config.toml
train_examples = 97500
hidden_act = "gelu"
mlp_ratio = 4
layer_scale_init = 0.01
num_experts = 4
expert_mlp_ratio = 0.25
patch_size = [4, 4]
num_labels = 47
optimizer = "adamw"
eps = 1e-08
max_steps = 15300
epochs = 20.1
final_lr_fraction = 0
warmup_steps = 760
weight_decay = 0.1
Rows from block 6 of a small multi-label image tagger, named by matrix and row number. Rows with one number belong to one neuron. Each number is 200 + 40 x the weight over its row's rms, rounded and kept within 0 to 999. All counts start at 0.
Before each neuron's rows are labels from the 100 images, of 14976, where the neuron reaches its highest value: "strongest on" is what is common among them. Only what is clearly more common there than usual is listed. The data: procedural textures in two colours, tilted and lit. In brackets: how many of the 100, against the usual share in percent.
# fc1: MLP up (model.blocks.6.mlp.fc1.weight, 1536x384), inputs 96-191
# fc2: MLP down (model.blocks.6.mlp.fc2.weight, 384x1536, transposed), outputs 96-191

strongest on: yellow (83 vs 16.9); crumpled (83 vs 39.7); brown (67 vs 16.8); ground colour: yellow (55 vs 8.4)
fc1.460,242,184,117,169,217,184,287,176,191,217,69,209,186,169,136,162,272,238,185,255,224,188,240,194,195,173,215,231,252,213,186,258,219,226,224,178,243,195,203,240,203,190,182,197,148,262,254,192,214,213,221,243,146,240,167,178,182,205,208,204,286,212,218,145,205,169,181,161,144,208,180,244,202,161,275,185,211,184,209,128,296,207,145,192,212,153,130,169,205,217,125,187,205,264,214,180
fc2.460,146,207,144,224,172,205,172,190,141,193,168,270,210,212,190,224,219,188,233,207,178,245,187,235,280,198,229,324,162,195,227,197,165,184,202,214,172,194,204,195,177,185,163,178,200,245,190,180,216,155,117,144,155,204,232,192,152,177,161,162,186,167,198,146,185,157,270,172,228,165,196,265,224,195,209,276,200,244,172,224,166,198,95,232,300,189,239,204,254,213,189,170,228,70,141,224

strongest on: wavy (45 vs 3.2)
fc1.216,177,228,148,175,154,201,223,186,174,171,214,169,210,240,193,97,173,180,138,242,204,207,116,197,212,201,213,200,214,216,154,192,192,220,70,188,238,173,230,206,249,57,220,175,233,199,244,216,195,160,185,315,199,233,213,234,213,232,241,174,199,169,158,163,214,211,140,246,197,204,217,228,230,195,187,209,180,154,169,226,239,137,167,177,202,230,154,242,170,124,170,212,190,223,181,198
fc2.216,233,218,193,184,143,124,243,133,200,219,220,202,293,247,174,206,162,243,144,205,209,183,221,213,181,198,217,216,161,213,169,230,228,206,256,185,179,238,275,200,171,189,164,242,305,174,201,233,200,204,159,247,131,241,144,187,154,241,134,245,177,218,206,223,126,148,269,179,209,183,132,232,198,175,221,236,243,184,215,303,222,209,159,301,253,238,212,269,187,252,277,165,235,196,234,309

strongest on: yellow (76 vs 16.9); teal (56 vs 16.2); white (42 vs 16.8); pattern colour: yellow (39 vs 8.5)
fc1.692,136,221,259,251,220,204,172,217,211,188,181,212,207,204,194,219,158,224,194,245,229,221,214,170,217,203,95,201,118,203,163,156,228,206,97,218,197,240,195,212,183,164,180,177,199,221,278,182,189,161,191,188,135,253,203,164,190,171,185,174,204,189,187,205,174,259,223,263,319,233,192,241,240,178,69,197,235,262,285,257,197,237,172,196,189,217,216,271,195,185,224,219,144,161,207,236
fc2.692,190,189,141,204,199,227,168,171,194,186,223,184,175,205,208,214,204,187,214,102,198,227,134,226,166,173,344,203,247,127,220,263,196,216,188,182,251,194,189,219,230,225,220,180,175,234,173,217,184,161,217,186,168,142,248,204,208,239,161,221,208,173,215,181,196,250,212,198,139,221,200,195,192,185,294,115,118,165,193,261,148,257,163,219,250,226,306,288,178,135,140,205,174,106,246,135

strongest on: seen at a slant (98 vs 39.6); coarse scale (76 vs 30.1); spiral (28 vs 3.2)
fc1.409,163,204,205,307,223,166,221,176,184,167,155,196,217,203,160,279,156,174,189,232,227,141,180,202,168,223,132,272,196,167,261,134,219,185,170,171,167,265,245,123,200,117,130,153,110,166,237,204,276,123,235,205,182,171,254,245,125,195,222,222,227,189,189,204,138,98,138,226,225,171,189,167,169,171,156,227,188,200,224,161,185,169,249,206,151,180,151,240,177,137,229,218,186,211,193,252
fc2.409,256,225,238,206,260,130,151,178,219,89,213,259,280,235,198,180,158,241,255,157,185,256,183,229,150,220,255,233,258,230,170,187,215,206,208,145,190,216,157,148,119,251,148,248,145,230,215,197,186,157,227,250,214,267,237,194,191,203,137,219,206,124,135,130,218,162,163,187,162,175,229,258,190,153,237,204,215,199,185,224,124,238,185,190,214,271,193,225,170,208,191,152,196,196,251,229

strongest on: veined (59 vs 3); cracked (36 vs 3.1)
fc1.749,203,234,219,158,180,205,210,183,180,165,264,152,194,179,155,247,273,221,199,154,200,182,267,182,166,226,186,244,215,198,254,180,182,162,196,148,159,224,220,158,174,236,213,221,155,198,170,180,224,174,198,194,206,131,229,90,213,233,208,241,202,274,289,186,207,228,213,157,253,220,177,136,240,248,167,211,119,240,163,141,207,222,208,187,238,194,230,163,203,211,219,176,200,163,175,211
fc2.749,297,178,178,189,166,118,217,206,212,224,176,229,194,219,166,175,154,194,193,188,180,269,232,184,178,267,188,139,258,191,225,215,186,219,155,190,170,246,248,250,232,192,146,159,159,228,191,190,224,187,218,262,175,254,237,182,233,226,187,245,213,170,139,173,200,112,212,215,181,178,277,193,161,256,224,186,299,198,211,235,142,129,207,228,244,140,264,214,219,176,266,116,173,193,161,273

strongest on: veined (41 vs 3); mosaic (39 vs 3.2); grey (38 vs 16.5)
fc1.552,284,171,268,211,209,190,184,204,256,200,205,223,252,222,202,223,249,171,237,191,216,214,186,156,179,114,198,226,186,220,164,209,187,202,240,245,208,169,259,137,142,219,225,255,217,244,207,154,146,138,250,146,217,190,233,168,224,245,192,195,182,274,188,230,206,186,257,189,251,198,182,241,256,225,187,259,189,247,210,224,218,262,170,185,244,219,207,154,219,197,184,142,169,220,236,261
fc2.552,202,191,139,173,203,100,226,243,251,214,197,197,256,208,278,207,233,181,196,208,175,202,225,185,193,213,204,180,194,114,238,201,168,187,156,232,233,194,204,224,237,138,169,166,238,208,215,258,173,182,217,211,192,205,210,228,249,183,254,277,186,143,176,175,194,155,193,226,187,236,182,126,241,246,243,169,185,290,210,204,187,174,287,176,135,177,171,223,211,107,259,224,94,221,183,85

strongest on: furry (100 vs 3.1)
fc1.747,224,229,211,194,229,169,217,240,113,198,208,218,238,219,147,175,207,179,185,170,194,207,278,124,185,214,250,165,165,238,166,204,76,210,217,236,220,221,223,207,174,215,220,183,189,225,187,217,210,220,210,174,232,186,212,219,151,197,224,308,192,199,111,246,195,267,126,221,140,181,255,232,207,249,184,198,212,289,237,217,185,166,266,216,180,182,246,195,175,165,195,295,198,238,236,201
fc2.747,204,145,154,199,166,150,176,189,194,146,245,171,243,189,303,211,259,198,201,155,224,169,185,176,171,203,190,248,211,207,202,127,203,203,197,150,185,205,169,254,215,146,200,178,240,230,200,229,187,226,201,249,193,214,181,185,218,218,222,232,189,196,166,244,204,184,284,206,157,171,177,162,166,233,222,207,144,259,175,150,192,228,135,266,175,170,121,180,229,126,123,165,214,131,194,201

strongest on: crumpled (88 vs 39.7); crosshatched (76 vs 3.3)
fc1.11,166,201,156,194,248,149,184,220,126,291,147,158,239,202,234,164,174,220,164,238,223,181,171,119,181,218,208,246,171,198,161,155,207,177,183,178,222,309,196,232,241,103,186,201,143,208,162,289,218,217,194,242,211,114,224,169,211,182,163,128,192,181,171,213,209,240,39,181,179,165,255,254,210,259,271,155,239,221,266,206,220,186,255,181,138,188,224,209,209,117,200,304,233,196,218,147
fc2.11,190,173,139,186,144,107,227,215,272,174,211,175,255,162,169,239,196,176,218,107,233,231,242,201,176,220,190,193,202,174,226,208,162,201,190,156,168,185,163,218,214,140,158,180,176,223,220,228,241,177,262,208,226,178,245,234,237,199,201,312,190,195,191,204,138,179,219,199,174,184,186,160,232,203,204,177,208,255,198,205,156,223,261,241,140,238,187,163,203,197,215,108,207,227,200,171

strongest on: seen at a slant (85 vs 39.6); black (78 vs 17.2); ground colour: black (67 vs 8.8); red (39 vs 16.3)
fc1.416,139,202,247,193,245,201,249,165,198,237,149,204,194,251,257,146,165,253,192,184,193,207,198,205,195,222,177,213,182,213,198,218,222,196,215,218,221,228,245,179,207,183,186,229,232,218,189,209,198,156,235,270,201,183,166,193,191,224,232,213,218,177,179,209,227,189,211,186,240,219,248,230,210,145,121,179,216,163,363,194,208,112,217,187,171,215,160,177,237,138,227,195,238,228,224,204
fc2.416,253,170,115,197,166,244,214,227,144,200,136,167,191,163,190,205,190,142,85,140,237,230,170,184,289,151,253,201,220,163,144,185,232,206,216,230,247,145,179,198,237,187,230,213,192,237,177,95,175,209,212,149,186,255,188,192,254,276,182,188,195,266,232,301,228,211,137,211,164,241,209,217,205,183,233,187,181,127,298,157,204,155,185,209,230,224,196,200,211,104,142,184,184,160,145,163

strongest on: labyrinth (53 vs 3); yellow (46 vs 16.9); grey (43 vs 16.5); ground colour: yellow (40 vs 8.4)
fc1.67,217,175,136,245,199,165,221,213,172,174,188,244,303,238,200,169,158,212,160,211,161,198,196,231,212,181,246,188,230,225,152,266,178,245,245,178,210,153,249,223,203,192,182,246,223,204,233,262,241,159,211,207,128,263,143,153,134,250,187,225,227,186,197,197,253,219,154,191,119,230,191,194,190,114,262,207,174,245,230,139,230,124,203,203,233,206,175,161,194,228,92,176,146,235,230,193
fc2.67,228,223,215,199,178,264,208,170,175,170,200,232,202,201,164,199,137,153,217,234,285,213,217,176,299,208,227,164,122,238,187,183,217,167,296,265,144,201,174,203,185,204,233,208,151,159,237,185,204,196,222,206,185,240,127,183,175,260,121,149,172,295,226,239,218,254,211,194,240,225,197,213,225,159,161,237,246,223,231,218,183,164,236,224,255,194,212,222,236,277,248,250,222,200,229,227

strongest on: veined (58 vs 3)
fc1.729,252,211,193,308,156,250,223,236,85,196,205,248,198,207,220,260,181,172,182,205,242,220,244,183,190,218,241,182,204,233,67,176,181,255,210,239,206,165,245,245,156,215,230,226,237,251,178,245,253,215,220,174,192,141,193,186,190,185,245,223,222,197,260,215,177,215,221,201,262,236,160,186,272,205,225,218,166,156,194,256,153,194,189,163,242,170,236,188,263,162,226,157,126,243,171,207
fc2.729,163,125,123,159,203,161,217,182,273,153,202,200,226,158,207,250,206,187,213,194,207,212,234,244,212,169,198,201,163,128,212,142,148,186,197,127,235,156,176,226,276,164,271,221,234,236,197,229,161,131,178,267,245,205,211,256,232,222,262,270,197,200,238,192,173,199,236,174,216,151,211,120,226,224,234,182,168,265,188,154,186,161,270,299,75,156,214,148,216,189,231,215,152,182,228,186

strongest on: furry (75 vs 3.1); crumpled (75 vs 39.7)
fc1.9,201,229,207,214,218,203,165,211,137,163,216,196,251,159,140,298,139,274,252,193,219,239,179,162,188,169,212,189,187,177,240,266,198,228,239,217,178,202,243,234,167,212,247,141,154,214,143,247,259,194,168,174,208,261,236,170,136,222,215,303,154,218,214,200,179,212,140,233,226,231,172,191,163,240,216,197,209,266,239,199,176,213,261,203,280,259,224,205,179,230,200,198,157,205,200,196
fc2.9,157,173,141,170,235,167,151,188,184,196,197,212,260,192,238,241,226,212,168,199,163,183,214,213,169,215,164,252,211,222,212,207,226,198,165,166,221,182,223,221,214,203,231,189,256,227,191,182,172,193,214,232,195,207,203,169,191,205,164,183,170,190,173,196,168,185,251,190,224,180,140,164,145,203,161,187,194,276,183,176,264,235,177,215,241,164,217,164,222,138,219,177,218,151,184,236

strongest on: labyrinth (77 vs 3); seen at a slant (68 vs 39.6)
fc1.2,199,207,236,123,231,90,207,184,177,190,187,178,167,230,172,232,198,248,236,229,180,174,138,206,189,236,160,189,171,167,237,145,86,174,195,200,177,194,190,137,191,111,195,149,191,176,189,202,188,123,125,297,169,250,220,255,199,217,241,258,213,121,161,184,166,205,196,181,146,183,293,165,201,120,193,291,228,182,236,202,217,158,181,165,143,166,161,242,147,173,254,266,206,219,177,179
fc2.2,197,180,140,199,196,271,226,239,196,234,201,192,160,198,187,231,194,225,184,211,168,256,182,129,205,200,175,212,196,188,224,215,163,168,173,214,260,210,115,230,239,163,262,171,150,214,204,207,233,220,260,228,219,167,251,223,194,195,164,65,176,173,203,184,177,213,189,195,169,247,240,125,143,175,190,147,137,224,179,257,206,237,254,204,230,193,240,197,222,203,226,231,230,227,206,123

strongest on: veined (56 vs 3); speckled (31 vs 3.2)
fc1.453,186,264,223,205,168,224,250,221,241,215,182,149,236,150,178,261,183,212,221,202,250,214,210,162,188,189,178,189,195,162,289,225,241,185,242,214,214,230,225,224,147,216,188,191,177,252,165,191,272,204,293,188,207,118,240,176,169,197,270,183,212,252,208,272,175,152,220,175,301,227,178,153,254,248,185,187,154,227,225,184,192,198,199,205,177,226,210,216,216,187,189,119,102,197,220,268
fc2.453,163,247,156,196,219,104,166,229,135,164,241,252,207,184,256,216,213,182,280,144,235,192,260,239,185,186,148,243,192,194,223,203,192,163,159,162,212,170,228,186,279,164,190,189,205,254,197,170,154,205,287,174,146,204,176,173,178,193,237,193,210,177,169,179,163,172,224,186,217,176,129,126,244,188,228,172,185,296,162,198,171,188,268,199,123,211,189,171,129,167,224,250,137,224,198,137

strongest on: seen at a slant (74 vs 39.6); fine scale (63 vs 29.6); looped (59 vs 3.4); grid (35 vs 3.3)
fc1.220,182,233,192,151,222,159,235,205,150,201,217,152,141,136,235,184,275,178,178,199,196,169,163,221,170,174,203,242,203,176,306,188,208,141,166,90,189,280,205,171,225,154,214,178,171,167,160,198,237,206,238,241,225,182,286,200,215,224,253,254,243,221,219,238,192,254,195,194,156,204,216,150,176,238,236,155,221,214,182,224,246,174,192,177,160,142,181,197,208,164,290,314,213,167,191,201
fc2.220,118,271,148,209,173,182,167,212,211,229,230,240,179,205,230,155,225,206,258,215,201,130,257,264,142,128,265,205,210,197,198,173,202,204,229,197,202,164,193,233,209,169,157,233,225,205,237,207,154,190,175,182,211,272,146,196,222,140,247,144,191,147,182,171,232,189,272,194,274,207,53,233,264,242,208,114,144,241,216,196,179,209,259,170,103,153,265,174,192,160,235,242,226,253,236,150

strongest on: labyrinth (73 vs 3)
fc1.218,219,227,165,252,133,183,163,188,192,149,241,248,162,211,95,190,193,227,144,201,115,235,235,216,201,165,238,197,169,225,254,176,144,197,186,237,227,253,177,197,186,188,235,231,234,241,228,144,254,154,214,267,192,163,220,276,197,188,218,226,186,145,105,203,178,241,185,271,169,209,279,233,174,182,190,244,252,207,173,236,189,162,190,240,150,236,200,196,250,209,227,230,232,187,198,157
fc2.218,236,219,160,213,141,249,219,213,225,270,245,156,203,209,110,311,195,199,163,224,223,175,140,156,179,216,228,211,228,206,166,225,218,196,227,180,230,307,183,209,164,188,168,225,164,173,236,227,185,246,189,310,200,266,198,177,146,220,152,170,181,190,221,236,211,137,211,188,187,191,263,210,99,166,215,217,194,196,225,211,145,284,265,244,201,289,250,238,208,187,173,209,171,219,233,158

strongest on: furry (86 vs 3.1); red (38 vs 16.3)
fc1.682,262,250,231,192,202,190,169,241,195,230,143,179,251,166,141,204,219,241,221,192,210,140,166,130,174,126,168,200,139,198,244,197,102,226,229,195,185,207,211,222,212,236,206,249,195,231,185,253,242,218,237,192,190,213,232,221,112,223,207,220,169,121,113,188,242,188,189,228,162,183,241,240,175,185,186,198,219,249,219,167,229,205,293,241,212,201,233,180,208,157,216,194,173,245,202,262
fc2.682,247,150,163,197,170,126,131,202,139,166,193,238,309,221,318,273,198,191,176,177,190,186,134,216,149,171,239,315,196,215,227,210,194,184,190,169,159,188,194,199,166,183,193,247,212,199,202,238,153,172,189,313,171,235,157,161,172,186,176,246,204,189,147,178,206,173,245,212,210,111,193,178,155,154,189,220,161,285,202,186,187,284,119,288,212,193,199,231,200,170,182,183,247,164,206,226

strongest on: labyrinth (52 vs 3); yellow (50 vs 16.9); grey (43 vs 16.5); looped (34 vs 3.4)
fc1.588,245,235,266,234,190,168,152,143,180,231,125,223,160,146,145,159,271,266,181,200,190,173,200,158,235,230,146,181,169,174,164,183,243,190,103,176,206,213,164,191,169,151,188,215,197,224,273,190,214,146,183,210,126,220,220,184,185,298,191,232,210,212,196,175,157,246,220,223,229,166,192,256,186,129,206,216,169,184,188,194,166,233,164,139,188,145,165,220,123,223,213,265,192,208,219,202
fc2.588,193,210,163,215,178,185,185,292,180,192,199,178,188,186,222,212,258,193,288,197,169,158,252,273,146,185,285,185,160,141,135,223,215,214,249,192,202,228,263,186,222,225,241,166,215,140,186,269,105,231,159,237,235,239,162,136,169,177,264,185,192,187,167,210,135,222,245,208,189,177,204,164,180,207,263,175,112,212,188,190,175,246,166,216,151,168,169,232,218,195,215,227,250,303,183,219

strongest on: veined (94 vs 3)
fc1.258,192,270,211,221,214,223,260,178,145,216,215,230,162,199,193,124,139,184,199,246,175,172,274,227,226,238,203,201,217,202,112,146,164,192,196,220,197,192,229,221,196,203,133,216,198,195,190,193,283,214,210,203,185,148,219,126,210,171,223,153,165,232,243,137,207,218,196,162,234,223,156,198,231,163,193,213,160,261,178,223,140,197,161,151,200,135,162,273,212,181,144,211,80,193,187,192
fc2.258,236,134,181,215,209,146,176,208,280,158,158,233,263,160,230,183,166,201,196,168,191,246,165,225,243,185,218,142,176,139,227,160,174,161,191,199,185,173,160,242,278,185,197,171,164,214,183,210,129,175,173,237,193,212,170,193,195,213,155,291,233,262,162,197,200,115,223,232,164,178,201,139,283,209,206,214,190,256,224,199,193,174,212,250,148,158,182,121,205,216,214,196,217,157,206,221

strongest on: seen at a slant (100 vs 39.6); grid (27 vs 3.3)
fc1.87,183,157,190,144,174,132,225,239,170,135,162,180,176,151,200,356,167,203,176,187,181,207,191,190,147,217,143,290,151,204,198,154,193,190,136,190,237,202,237,179,204,205,183,179,137,178,192,182,247,65,172,198,175,216,215,131,229,204,175,263,245,221,182,187,139,140,173,221,199,205,197,246,205,201,262,171,203,213,207,166,193,168,202,233,189,172,188,205,180,151,199,210,233,169,171,210
fc2.87,177,215,233,217,203,242,163,204,158,166,210,200,225,190,167,173,146,203,206,220,198,173,210,239,267,191,170,155,174,270,201,175,204,190,226,173,196,204,273,154,187,234,243,175,201,192,216,202,166,179,220,209,211,239,221,191,106,198,238,165,170,206,194,272,197,232,221,208,237,230,189,172,154,204,254,221,148,206,163,189,191,153,179,228,184,179,179,221,195,180,194,191,208,221,220,227

strongest on: furry (88 vs 3.1); seen at a slant (75 vs 39.6)
fc1.696,202,189,233,265,225,199,231,177,97,217,231,204,255,218,131,117,191,217,175,164,216,207,207,209,181,252,233,184,217,170,184,220,101,254,249,222,201,181,258,189,144,202,160,196,201,186,225,119,206,135,340,187,238,121,223,251,173,177,161,316,142,224,158,216,242,210,141,238,240,182,249,201,172,301,180,230,212,282,202,192,196,195,292,205,165,211,197,198,237,196,225,198,161,209,258,216
fc2.696,205,134,126,214,260,191,182,185,240,203,188,189,218,208,282,237,225,187,128,179,168,145,146,156,131,190,171,256,223,209,183,239,175,220,129,170,246,231,206,231,141,260,220,207,209,173,191,184,183,198,187,304,183,233,258,202,196,273,193,192,211,167,164,191,198,216,161,211,160,174,244,211,144,164,190,174,120,193,195,182,200,202,190,238,229,184,205,244,196,163,155,158,177,115,160,223

strongest on: furry (85 vs 3.1); grey (43 vs 16.5); ground colour: grey (25 vs 8.4)
fc1.676,228,185,216,243,249,166,198,178,113,195,187,233,276,171,223,109,150,176,168,222,192,154,139,187,225,128,225,220,162,196,192,197,97,196,179,152,207,193,204,238,206,183,176,141,192,196,158,172,224,195,174,169,177,234,270,256,145,211,251,227,167,146,254,207,144,209,185,274,191,228,173,243,145,186,164,206,212,201,207,233,206,100,275,154,296,179,232,168,175,112,176,184,171,267,203,220
fc2.676,210,122,225,242,191,205,147,198,207,187,227,215,213,188,250,177,236,209,218,175,219,137,139,172,179,160,220,178,174,223,186,177,193,156,206,173,150,223,94,262,219,177,173,274,207,219,223,207,243,183,200,182,169,208,181,154,235,180,244,171,247,292,194,202,240,207,226,181,186,152,209,132,143,181,161,210,180,296,252,186,159,201,106,214,226,259,220,177,201,177,199,172,264,137,185,153

strongest on: furry (50 vs 3.1); black (41 vs 17.2); speckled (37 vs 3.2)
fc1.393,220,165,248,262,185,200,257,221,207,212,203,204,246,212,280,301,139,209,202,237,223,229,237,91,250,220,209,213,194,209,109,188,187,237,204,214,236,173,208,211,189,153,249,181,200,196,240,195,217,183,252,217,208,235,203,174,226,246,233,155,265,177,188,244,174,255,209,181,207,214,186,150,258,217,220,227,190,116,272,225,266,174,250,201,148,244,210,257,208,226,198,231,198,195,175,179
fc2.393,247,211,250,232,188,243,186,211,211,254,108,161,202,197,207,163,188,195,141,264,134,204,195,219,267,153,228,133,215,151,191,224,254,196,218,238,102,209,188,164,222,212,201,163,176,239,211,189,136,190,189,160,256,244,140,135,271,143,220,191,171,208,180,268,259,104,183,230,202,271,126,258,237,221,177,274,260,227,238,170,187,172,217,211,129,147,149,180,170,202,196,197,243,194,206,177

strongest on: wavy (37 vs 3.2); dotted (30 vs 3.3); triangles (29 vs 3.6)
fc1.90,197,180,235,236,176,173,143,168,200,222,163,249,230,239,248,225,180,225,239,257,135,187,111,227,282,160,203,195,128,213,192,202,261,188,134,173,227,171,193,186,239,99,184,201,200,192,259,193,284,143,239,190,187,205,192,199,123,189,204,146,180,141,206,146,158,207,210,209,240,195,234,262,211,213,209,315,178,141,238,139,202,165,236,137,224,141,175,248,229,224,237,187,136,216,185,215
fc2.90,199,200,155,195,117,206,177,171,237,266,174,139,220,197,190,196,194,242,210,243,138,183,162,184,208,207,208,235,193,176,136,225,148,168,118,234,228,214,208,215,238,162,172,138,146,154,223,198,227,225,143,205,139,189,222,248,240,168,146,165,190,154,159,142,248,207,212,165,159,197,239,209,182,231,185,203,212,196,199,213,214,230,197,221,191,140,192,241,201,195,207,209,140,131,211,206

strongest on: labyrinth (94 vs 3)
fc1.261,243,202,203,128,232,76,241,211,143,173,200,187,186,151,199,218,193,235,208,225,197,170,153,190,204,299,184,184,177,212,256,165,134,187,202,187,179,189,174,151,209,109,201,136,186,176,211,203,212,164,108,280,185,200,162,241,188,217,251,244,191,118,133,176,207,204,218,179,142,176,279,210,159,164,205,296,149,149,200,225,167,124,174,177,174,181,159,221,193,216,213,218,188,191,195,150
fc2.261,142,181,168,218,216,286,232,232,165,219,223,252,184,193,166,238,188,205,211,225,176,261,187,143,225,154,192,243,187,188,219,206,211,140,193,215,238,199,101,211,222,185,274,224,195,196,214,193,251,215,248,216,220,194,232,248,189,200,178,85,194,179,239,175,186,220,156,198,185,207,231,167,150,131,209,167,154,206,197,242,216,225,228,240,240,223,217,234,197,245,237,244,198,232,222,142

strongest on: wavy (52 vs 3.2); rings (48 vs 3.2)
fc1.654,236,167,202,164,159,142,159,223,237,212,176,140,212,194,223,164,138,226,166,227,169,179,137,188,208,171,182,229,207,195,258,188,190,178,147,218,176,193,184,171,198,0,154,196,174,148,244,208,204,166,225,236,200,231,160,231,170,227,237,197,236,163,115,172,167,172,244,192,246,208,300,149,202,243,251,316,230,196,203,136,192,179,196,123,145,233,191,183,192,116,167,207,180,198,184,189
fc2.654,208,116,258,193,153,196,191,176,276,223,207,250,219,256,187,176,183,228,77,189,156,193,203,172,214,262,147,128,183,184,214,192,191,189,197,233,210,228,206,247,192,234,248,221,200,219,189,198,276,196,256,280,149,165,218,261,230,221,133,182,189,188,203,182,155,260,165,182,152,233,207,158,140,150,157,208,140,219,183,277,216,192,173,276,289,168,202,208,141,239,245,209,182,150,231,213

strongest on: labyrinth (96 vs 3); seen at a slant (66 vs 39.6)
fc1.695,220,200,184,150,235,127,188,174,170,189,183,243,168,205,170,214,158,219,193,253,179,204,189,200,194,305,204,146,197,173,200,192,116,178,182,191,245,172,203,181,228,140,175,186,192,165,210,171,223,166,160,258,189,227,186,255,165,216,216,254,217,133,137,189,225,186,204,194,132,209,285,237,184,156,237,307,141,159,184,176,155,189,168,168,188,199,197,230,212,212,173,180,182,206,175,125
fc2.695,161,248,185,174,165,291,258,230,163,217,238,225,219,179,180,236,187,201,228,239,172,209,202,177,214,140,253,221,187,200,272,222,185,159,238,235,244,222,109,194,204,176,231,222,172,165,216,225,207,207,250,243,219,244,181,242,172,175,182,103,165,186,198,147,209,227,178,178,209,192,260,162,172,151,214,120,140,225,199,245,190,215,251,230,230,229,249,230,198,238,283,268,239,237,257,140

strongest on: crumpled (74 vs 39.7); speckled (49 vs 3.2); furry (40 vs 3.1)
fc1.596,179,166,261,202,222,208,210,243,159,164,179,222,250,203,188,287,105,260,212,184,230,153,228,160,253,153,173,192,176,179,196,239,184,223,187,197,213,222,218,192,222,151,229,229,161,195,120,231,252,198,164,174,190,247,214,223,156,242,240,241,197,220,204,180,226,215,116,193,236,192,212,183,187,208,268,143,260,228,206,228,237,234,211,165,254,268,185,220,194,202,130,246,132,261,157,225
fc2.596,143,191,201,180,216,216,175,197,240,196,200,155,273,238,190,200,234,187,208,211,162,153,152,198,179,276,214,184,197,227,187,164,202,160,202,176,213,225,145,230,251,219,197,226,283,231,188,207,218,211,228,162,200,184,179,240,182,185,184,115,191,228,214,192,161,214,247,214,224,244,163,139,153,219,144,188,132,261,214,215,203,206,194,203,182,180,212,145,211,155,211,228,170,138,212,134

strongest on: furry (84 vs 3.1); fine scale (66 vs 29.6)
fc1.733,255,178,163,219,203,249,222,246,225,213,238,164,253,206,244,209,168,256,220,189,224,211,205,95,201,138,188,190,176,228,142,232,106,231,240,227,228,190,218,226,191,157,215,188,197,199,214,203,184,191,206,188,157,199,274,195,219,253,174,226,253,267,184,225,220,239,111,226,178,214,202,187,206,240,169,181,207,233,205,206,216,190,255,201,297,236,235,232,254,185,234,279,121,207,189,265
fc2.733,139,152,189,181,118,221,151,210,224,205,204,169,257,231,247,223,218,187,264,214,212,131,151,233,193,150,215,240,161,160,173,159,178,192,186,158,239,178,202,240,216,170,213,145,288,207,205,203,256,241,221,210,205,191,206,207,244,183,258,130,186,203,217,189,186,235,270,221,206,202,154,120,107,207,240,222,150,268,207,164,193,194,139,226,213,127,218,199,235,180,208,211,190,192,202,196

strongest on: crumpled (74 vs 39.7); zigzag (71 vs 3.1); orange (40 vs 17.1)
fc1.161,255,167,265,240,145,212,165,256,198,222,217,269,224,230,248,118,240,244,141,237,243,253,187,162,252,100,176,177,160,236,175,128,206,246,138,193,253,156,247,233,218,185,173,209,157,231,208,167,163,175,222,237,208,266,197,228,221,182,201,184,158,146,160,184,220,194,233,298,219,153,217,258,211,278,174,243,191,209,201,220,235,248,241,67,246,188,201,196,169,148,204,121,212,210,189,243
fc2.161,133,149,143,207,192,159,200,208,300,203,261,204,231,243,181,176,155,233,243,171,277,230,284,145,165,252,151,227,204,252,193,188,214,225,241,181,208,182,148,209,240,198,236,218,163,144,187,203,301,186,159,212,195,239,157,190,230,220,185,142,205,253,217,188,207,249,212,174,196,201,218,254,259,225,181,180,240,234,202,188,239,146,146,211,182,232,173,155,233,216,231,144,238,242,143,242

strongest on: crumpled (87 vs 39.7); cracked (54 vs 3.1); brick (40 vs 3.2)
fc1.363,228,225,200,212,220,96,261,230,187,185,249,178,200,220,147,205,239,226,183,180,186,194,220,234,244,171,252,291,261,180,212,288,244,184,236,182,198,268,157,220,190,204,184,249,118,164,185,219,259,216,190,169,213,217,233,235,218,204,235,165,176,252,232,145,232,262,244,145,191,218,242,168,159,217,157,251,178,222,163,223,212,213,133,168,83,191,175,180,214,244,166,298,209,207,192,171
fc2.363,168,170,188,221,239,245,235,170,191,197,205,218,217,205,117,229,197,176,228,165,196,186,192,277,149,185,225,178,172,158,196,196,209,234,227,164,209,228,69,209,204,202,206,234,269,244,188,230,284,179,174,222,207,147,236,195,221,174,271,192,208,221,233,171,183,319,222,178,192,133,149,191,120,165,225,223,235,265,189,175,225,245,139,180,222,148,204,197,156,252,217,210,243,195,235,216

strongest on: crumpled (91 vs 39.7); diamond (41 vs 3.4)
fc1.314,200,158,202,229,182,190,233,176,215,211,180,130,169,259,136,220,204,196,236,178,160,212,250,234,205,225,165,251,123,137,141,149,165,185,179,156,193,217,180,213,193,173,174,216,181,145,164,223,209,233,242,202,194,193,194,206,144,249,254,76,232,213,93,202,181,114,235,133,212,190,250,65,209,177,212,226,235,153,231,213,199,194,178,200,169,161,216,242,157,126,247,174,205,219,195,186
fc2.314,139,139,198,148,161,206,209,213,188,151,169,166,201,213,258,260,232,204,238,217,213,258,221,192,207,134,245,196,143,231,205,153,234,197,215,184,176,197,185,179,203,211,206,248,241,146,276,212,255,242,223,280,257,193,313,269,154,214,188,308,172,245,248,230,171,306,119,196,129,107,284,137,127,113,203,186,148,152,202,174,177,162,150,271,267,224,166,172,233,237,155,198,138,219,203,196